config.yaml
input: "log_mel"
method: "mae"
encoder_norm_position: "pre"
encoder_head_dim: 32
beta2: 0.999
precondition_frequency: 32
max_precond_dim: 1024
grad_clip: 0.5
adamw_weight_decay_other_params: 0.05
Rows from block 9 of the encoder, named by matrix and row number. Rows with one number belong to one neuron. Each number is 50 + 12 x the weight over its row's rms, rounded and kept within 0 to 99. All counts start at 0. After the name is the row's rms in percent of the matrix's.
# fc1: MLP up (encoder.blocks.9.mlp.fc1.weight, 1152x384), inputs 96-191
# fc2: MLP down (encoder.blocks.9.mlp.fc2.weight, 384x1152, transposed), outputs 96-191
fc1.1064 058:50 30 46 41 27 63 52 52 48 36 60 63 71 55 70 62 46 44 27 49 45 45 58 59 41 49 53 43 45 67 47 60 44 47 62 54 60 48 50 39 49 57 44 48 36 53 64 42 60 41 48 58 38 38 59 62 54 46 51 60 58 56 34 67 68 52 63 45 45 47 46 53 54 65 72 64 43 56 45 48 62 38 60 63 49 51 44 56 48 50 55 59 56 43 37 58
fc2.1064 084:40 50 44 52 69 41 30 51 50 50 47 64 40 44 45 41 55 38 48 48 65 34 47 57 47 52 48 52 39 30 43 55 56 47 37 30 51 45 51 44 47 36 49 56 80 37 57 47 53 55 47 42 66 51 50 16 66 59 31 29 43 48 48 56 37 57 48 52 44 53 52 39 37 27 31 55 63 40 49 65 44 69 50 54 57 44 59 44 52 35 50 45 45 56 54 71
fc1.1065 067:47 54 74 63 51 78 54 65 51 52 56 42 62 47 58 47 42 53 29 60 39 49 51 55 40 59 71 57 56 56 57 64 58 42 63 48 37 46 40 50 55 36 47 29 27 46 58 38 46 48 49 50 47 50 53 42 61 27 70 38 48 64 38 44 43 39 33 30 40 22 51 63 42 50 57 62 43 43 65 42 32 44 49 48 52 51 61 53 33 49 65 70 43 09 46 41
fc2.1065 100:49 56 34 41 40 40 48 50 43 32 44 73 37 44 46 61 55 38 55 33 70 38 45 49 55 44 45 50 40 55 55 44 41 62 34 57 41 46 52 38 41 53 69 70 54 53 48 61 35 55 37 36 52 55 54 49 28 60 38 68 50 43 63 65 34 43 49 54 49 68 46 39 54 51 50 46 47 45 41 52 53 62 50 56 48 45 49 53 59 44 45 26 61 72 57 39
fc1.1066 055:37 37 59 45 48 72 39 49 42 43 67 43 45 62 56 39 51 48 06 36 37 55 45 40 49 44 42 75 50 67 72 37 52 45 65 60 61 71 38 82 51 48 54 45 41 50 52 48 41 48 41 52 38 58 35 36 57 41 45 61 62 45 43 56 47 46 51 31 57 39 45 67 39 39 60 56 63 47 43 61 45 50 61 44 39 41 48 33 46 42 41 51 29 59 36 44
fc2.1066 080:58 62 43 52 56 23 42 55 51 40 36 68 58 44 43 57 51 44 45 51 52 51 53 65 46 50 51 36 40 33 40 61 72 49 28 50 54 30 50 21 75 38 28 41 63 41 74 51 50 48 31 50 46 54 68 65 33 53 53 41 44 53 50 44 52 54 33 64 34 55 58 51 46 59 55 41 37 45 47 41 49 51 53 51 63 55 45 62 42 65 64 49 71 34 73 50
fc1.1067 074:51 34 21 42 50 54 47 35 33 40 46 43 45 55 42 62 43 45 03 38 59 41 49 52 69 30 59 35 48 40 15 48 36 52 33 51 57 36 37 29 54 31 31 60 48 59 49 53 47 48 45 65 52 67 50 40 43 41 47 49 71 32 24 47 48 44 67 61 51 50 44 49 45 44 56 37 60 55 37 57 59 54 36 37 51 41 41 47 62 38 50 50 54 37 33 75
fc2.1067 100:50 57 56 64 43 60 53 40 67 60 58 41 43 51 51 43 57 61 45 53 48 63 57 49 41 56 43 53 51 54 66 48 60 45 54 40 41 50 64 61 43 72 49 43 59 53 52 42 51 50 57 37 49 53 60 74 53 46 46 50 49 68 63 57 53 69 49 57 57 34 42 35 50 45 54 65 45 46 45 51 40 33 49 64 62 48 57 48 34 44 35 55 50 46 48 26
fc1.1068 077:57 63 58 68 44 74 48 57 78 41 62 42 38 51 67 31 37 59 45 60 55 51 41 59 42 56 52 81 65 61 80 46 49 55 38 60 42 69 38 50 68 52 67 27 43 46 50 68 67 51 75 38 30 49 32 64 64 35 45 51 36 51 49 61 43 52 46 52 35 35 51 38 54 44 45 43 48 39 77 32 57 55 42 71 65 58 55 62 29 48 54 49 53 46 64 46
fc2.1068 101:48 52 38 46 49 34 56 45 44 35 63 65 59 53 58 58 52 44 58 41 58 59 50 44 62 48 57 21 50 49 43 67 50 47 58 51 42 39 58 51 34 55 51 61 67 48 49 35 40 55 24 57 59 54 57 49 49 61 55 64 57 40 51 45 55 37 62 47 61 68 50 52 44 54 42 52 44 51 39 53 43 71 60 38 40 49 51 34 69 56 70 43 60 45 46 49
fc1.1069 060:65 48 53 47 39 41 71 37 39 56 61 51 44 57 47 43 58 41 25 49 50 53 52 51 72 64 61 55 43 46 53 58 43 80 52 37 50 64 47 53 54 55 60 56 47 53 43 51 54 58 53 57 46 54 60 44 29 30 41 20 62 48 43 48 62 41 48 43 51 33 52 57 57 52 61 57 60 49 62 63 69 48 48 28 68 21 34 52 36 35 50 51 49 29 21 46
fc2.1069 072:60 49 52 50 50 55 25 57 59 35 34 51 54 42 58 60 40 43 43 48 53 34 39 60 38 47 55 53 42 57 45 51 54 27 49 64 61 40 46 47 46 30 43 35 57 32 53 58 45 37 52 37 60 64 56 47 61 58 74 69 51 56 53 56 27 50 53 75 40 57 55 49 41 46 38 52 54 57 33 38 40 34 47 73 38 60 72 48 55 69 61 47 48 41 69 32
fc1.1070 061:69 47 55 65 66 65 63 71 38 46 43 59 61 56 33 51 52 40 24 33 44 56 43 60 56 56 64 55 35 47 73 67 56 57 50 60 50 69 46 59 63 50 72 41 42 37 52 46 67 38 26 34 50 62 45 54 39 11 50 61 49 43 63 53 52 46 51 42 40 48 52 66 63 53 50 37 55 44 54 52 54 33 71 52 56 45 47 66 35 49 35 47 53 39 65 53
fc2.1070 083:29 42 42 48 30 30 36 31 56 34 54 38 50 42 74 59 40 34 52 61 51 59 51 36 48 40 41 43 59 56 43 43 53 42 44 38 42 33 54 45 40 40 44 55 50 59 60 51 40 62 68 56 39 47 52 75 49 61 42 50 55 51 46 55 42 55 53 56 54 59 51 34 43 30 58 79 39 52 36 37 38 52 27 58 42 58 59 30 62 50 65 45 59 55 37 34
fc1.1071 076:47 60 52 74 49 79 61 58 54 50 53 36 48 62 50 52 62 51 37 47 53 54 49 39 37 71 66 81 50 50 64 55 40 57 43 52 41 89 43 69 64 43 66 25 32 37 68 51 56 52 55 38 30 33 41 55 51 59 37 51 37 42 57 54 51 62 43 55 37 50 63 59 50 63 49 41 46 31 68 38 61 31 39 45 58 55 61 71 53 47 23 31 57 39 64 54
fc2.1071 082:38 43 50 28 57 27 37 60 51 32 56 74 55 37 51 60 32 37 65 40 48 48 50 63 57 33 51 33 48 52 49 47 63 36 53 44 52 36 61 35 55 52 46 63 44 64 41 50 44 44 59 60 56 65 59 38 54 47 54 49 56 47 45 57 61 36 59 40 62 45 50 61 44 44 50 55 45 49 41 60 47 58 58 56 38 47 37 25 48 53 79 62 63 61 43 63
fc1.1072 078:46 53 61 57 65 52 53 54 56 55 60 40 54 55 62 39 46 76 36 63 39 56 39 57 33 62 52 69 49 48 34 52 44 69 47 67 41 67 34 67 43 55 61 32 47 58 63 60 51 44 64 40 40 55 48 52 68 39 54 40 40 57 37 64 57 72 35 34 44 19 68 41 40 59 54 35 36 58 78 59 52 51 78 50 63 57 46 47 57 53 51 45 47 38 31 57
fc2.1072 096:56 48 49 36 47 59 53 60 38 31 40 64 47 53 31 60 42 14 55 48 53 44 64 50 38 40 50 36 34 54 65 56 61 44 53 48 56 35 48 34 66 46 52 57 52 43 54 53 51 50 53 49 42 59 61 40 49 44 47 74 55 51 49 45 48 50 64 54 60 86 46 58 55 47 59 62 68 41 35 52 52 60 33 47 32 38 56 55 52 76 59 57 58 74 58 52
fc1.1073 060:38 60 69 76 58 76 45 66 55 51 53 38 43 34 57 33 54 51 30 66 32 54 51 66 26 74 31 63 47 61 66 54 43 38 44 41 45 38 51 60 45 64 55 39 42 65 65 49 59 54 55 31 45 59 54 53 69 36 64 54 66 46 48 57 53 65 37 33 25 44 51 46 59 46 39 58 44 32 80 43 46 42 64 50 44 52 62 62 48 50 46 57 47 37 52 37
fc2.1073 093:50 39 51 37 43 47 56 40 55 33 63 57 64 56 55 62 43 33 51 39 65 39 56 48 69 31 72 46 56 47 43 61 52 56 59 68 45 49 45 44 40 30 50 57 66 42 46 51 44 46 43 67 38 50 62 50 46 50 56 50 33 62 51 49 51 36 60 61 59 58 34 62 50 54 69 54 51 73 36 44 68 48 40 57 45 53 45 43 52 51 62 38 54 57 52 43
fc1.1074 076:47 58 63 40 44 71 22 47 63 35 62 44 42 45 79 55 43 39 68 57 42 52 38 58 44 51 49 52 58 64 46 65 52 52 53 57 40 68 59 64 66 62 65 30 37 33 55 65 55 61 29 39 63 45 41 58 69 36 40 70 55 55 38 38 44 51 64 30 42 74 52 45 48 53 37 47 49 33 65 30 59 30 42 57 47 47 52 63 47 44 72 38 75 40 42 59
fc2.1074 103:39 46 49 70 40 53 62 57 45 38 40 60 55 62 35 57 54 39 34 35 63 47 48 45 50 51 65 53 49 59 60 52 42 58 50 44 64 32 45 27 56 33 39 61 49 40 35 36 35 48 66 69 44 67 45 59 47 51 59 44 52 32 60 70 56 45 51 41 41 23 44 65 38 32 43 55 54 70 36 73 52 67 59 50 72 59 45 33 68 49 50 51 51 67 59 49
fc1.1075 058:69 54 44 54 41 44 44 59 50 40 61 38 58 52 69 57 43 50 00 34 36 61 50 84 39 45 50 45 45 48 44 42 30 60 40 52 52 62 44 60 55 48 46 36 43 49 80 53 42 63 76 47 33 53 28 36 42 52 42 34 43 34 48 55 39 61 35 43 58 39 74 60 49 61 51 41 29 68 55 41 52 56 50 47 69 35 23 49 39 48 48 46 44 34 46 50
fc2.1075 080:57 42 48 38 48 67 44 42 45 40 50 52 47 57 15 49 53 28 70 68 63 41 46 38 60 59 46 53 31 63 42 59 62 36 57 52 71 34 47 43 57 51 47 70 65 52 42 63 53 62 35 39 57 59 57 53 55 41 57 56 70 59 48 50 67 55 67 60 51 55 39 55 50 43 60 72 78 28 43 55 55 26 63 54 35 57 70 52 60 53 45 40 61 62 50 78
fc1.1076 057:36 39 39 55 62 65 47 52 50 54 63 32 52 40 58 46 43 55 04 59 54 51 40 47 38 53 45 69 65 62 39 46 41 55 37 55 62 79 33 50 62 49 57 38 48 41 64 72 40 53 60 34 46 60 45 51 67 27 51 52 32 67 37 72 38 58 42 48 33 47 42 67 49 47 64 37 52 38 36 64 57 30 52 54 54 63 65 58 55 61 30 69 52 25 50 57
fc2.1076 085:62 44 50 45 65 73 32 60 48 49 20 71 50 61 39 63 44 46 58 49 65 37 60 56 41 45 63 28 42 51 54 63 59 51 47 55 30 28 55 51 34 45 51 67 47 57 56 49 69 60 38 63 52 56 49 61 48 58 55 52 61 38 74 47 54 45 56 50 53 66 58 54 62 57 53 64 56 62 56 49 62 37 51 55 40 43 58 46 44 68 74 43 50 72 42 99
fc1.1077 053:48 43 42 34 45 66 54 46 63 46 89 41 57 60 62 55 35 59 02 31 40 51 47 59 51 54 49 48 22 40 52 53 50 39 64 68 47 48 44 64 68 47 61 52 46 53 61 39 48 59 64 49 40 47 37 60 66 56 49 35 55 58 38 68 42 43 59 38 56 32 58 65 52 56 62 54 40 55 34 56 69 48 40 44 74 52 12 37 40 42 45 64 43 25 47 70
fc2.1077 085:47 60 56 65 57 51 34 63 43 48 31 71 32 31 41 56 60 45 47 68 63 22 41 45 41 54 33 45 50 58 47 56 55 57 44 31 53 49 46 46 44 63 35 46 52 52 34 59 38 46 32 48 51 67 47 49 53 50 54 58 47 51 57 48 69 60 44 43 45 62 54 40 48 37 56 36 69 41 49 49 41 52 50 51 41 55 89 53 73 52 51 46 45 62 47 64
fc1.1078 065:41 54 55 55 69 74 57 72 52 65 41 39 38 53 67 37 30 66 18 53 45 61 50 49 29 72 51 63 63 64 63 35 50 59 47 65 44 70 35 63 45 69 63 35 42 59 66 38 52 47 45 37 28 58 47 45 56 44 61 50 45 57 40 56 44 71 42 24 39 27 54 61 55 47 43 55 44 45 55 20 52 42 57 45 40 52 53 64 30 63 49 40 39 47 46 40
fc2.1078 107:46 58 45 41 40 64 34 50 47 20 62 57 57 51 51 58 56 24 56 55 60 33 40 33 52 32 65 38 42 39 42 55 49 40 42 44 48 36 59 53 63 46 49 60 41 57 49 60 48 50 57 59 64 56 64 46 47 46 39 59 51 36 55 60 52 39 63 63 51 66 60 43 41 45 66 45 59 55 45 65 59 38 47 58 45 38 41 45 64 48 54 54 55 55 53 86
fc1.1079 059:53 48 48 56 35 53 59 50 63 26 71 46 31 60 66 45 50 68 07 46 55 63 45 79 52 47 57 62 57 46 55 40 46 59 32 69 46 71 46 61 56 52 60 54 41 29 53 68 51 46 48 49 69 42 53 46 59 31 67 44 55 43 46 63 54 54 41 40 33 65 32 45 44 37 36 47 58 50 41 64 53 25 45 48 36 59 51 48 26 53 64 49 68 29 31 52
fc2.1079 087:55 56 53 44 54 64 44 60 33 52 59 60 61 45 43 44 47 21 41 61 47 40 53 27 42 40 53 28 48 38 17 47 51 52 62 27 49 34 47 39 45 42 34 53 66 56 43 31 57 25 47 51 25 44 61 70 44 43 34 53 53 49 43 30 55 63 72 59 58 49 53 58 55 38 65 43 49 60 47 54 57 71 52 33 60 41 62 52 75 44 37 34 41 49 58 59
fc1.1080 055:84 37 63 50 45 69 49 51 33 32 58 32 60 56 44 48 57 59 10 30 54 53 60 58 47 37 66 57 43 51 55 66 44 49 43 61 38 47 51 47 26 58 58 49 46 36 58 60 41 38 61 41 45 50 37 52 58 33 70 47 53 57 49 55 43 49 46 35 41 46 48 53 62 44 45 52 57 34 34 61 50 46 48 56 70 43 62 60 55 44 36 56 51 36 53 52
fc2.1080 071:37 54 46 49 54 45 61 54 50 40 53 64 46 50 42 36 56 33 55 65 40 50 46 39 56 59 43 37 56 54 44 41 50 40 54 16 59 40 47 49 67 54 53 69 79 59 56 55 48 65 51 61 52 58 67 69 56 54 28 64 54 35 45 58 44 44 64 62 71 46 49 56 47 47 59 55 57 70 58 40 57 26 57 47 54 52 55 52 68 54 58 42 52 54 39 71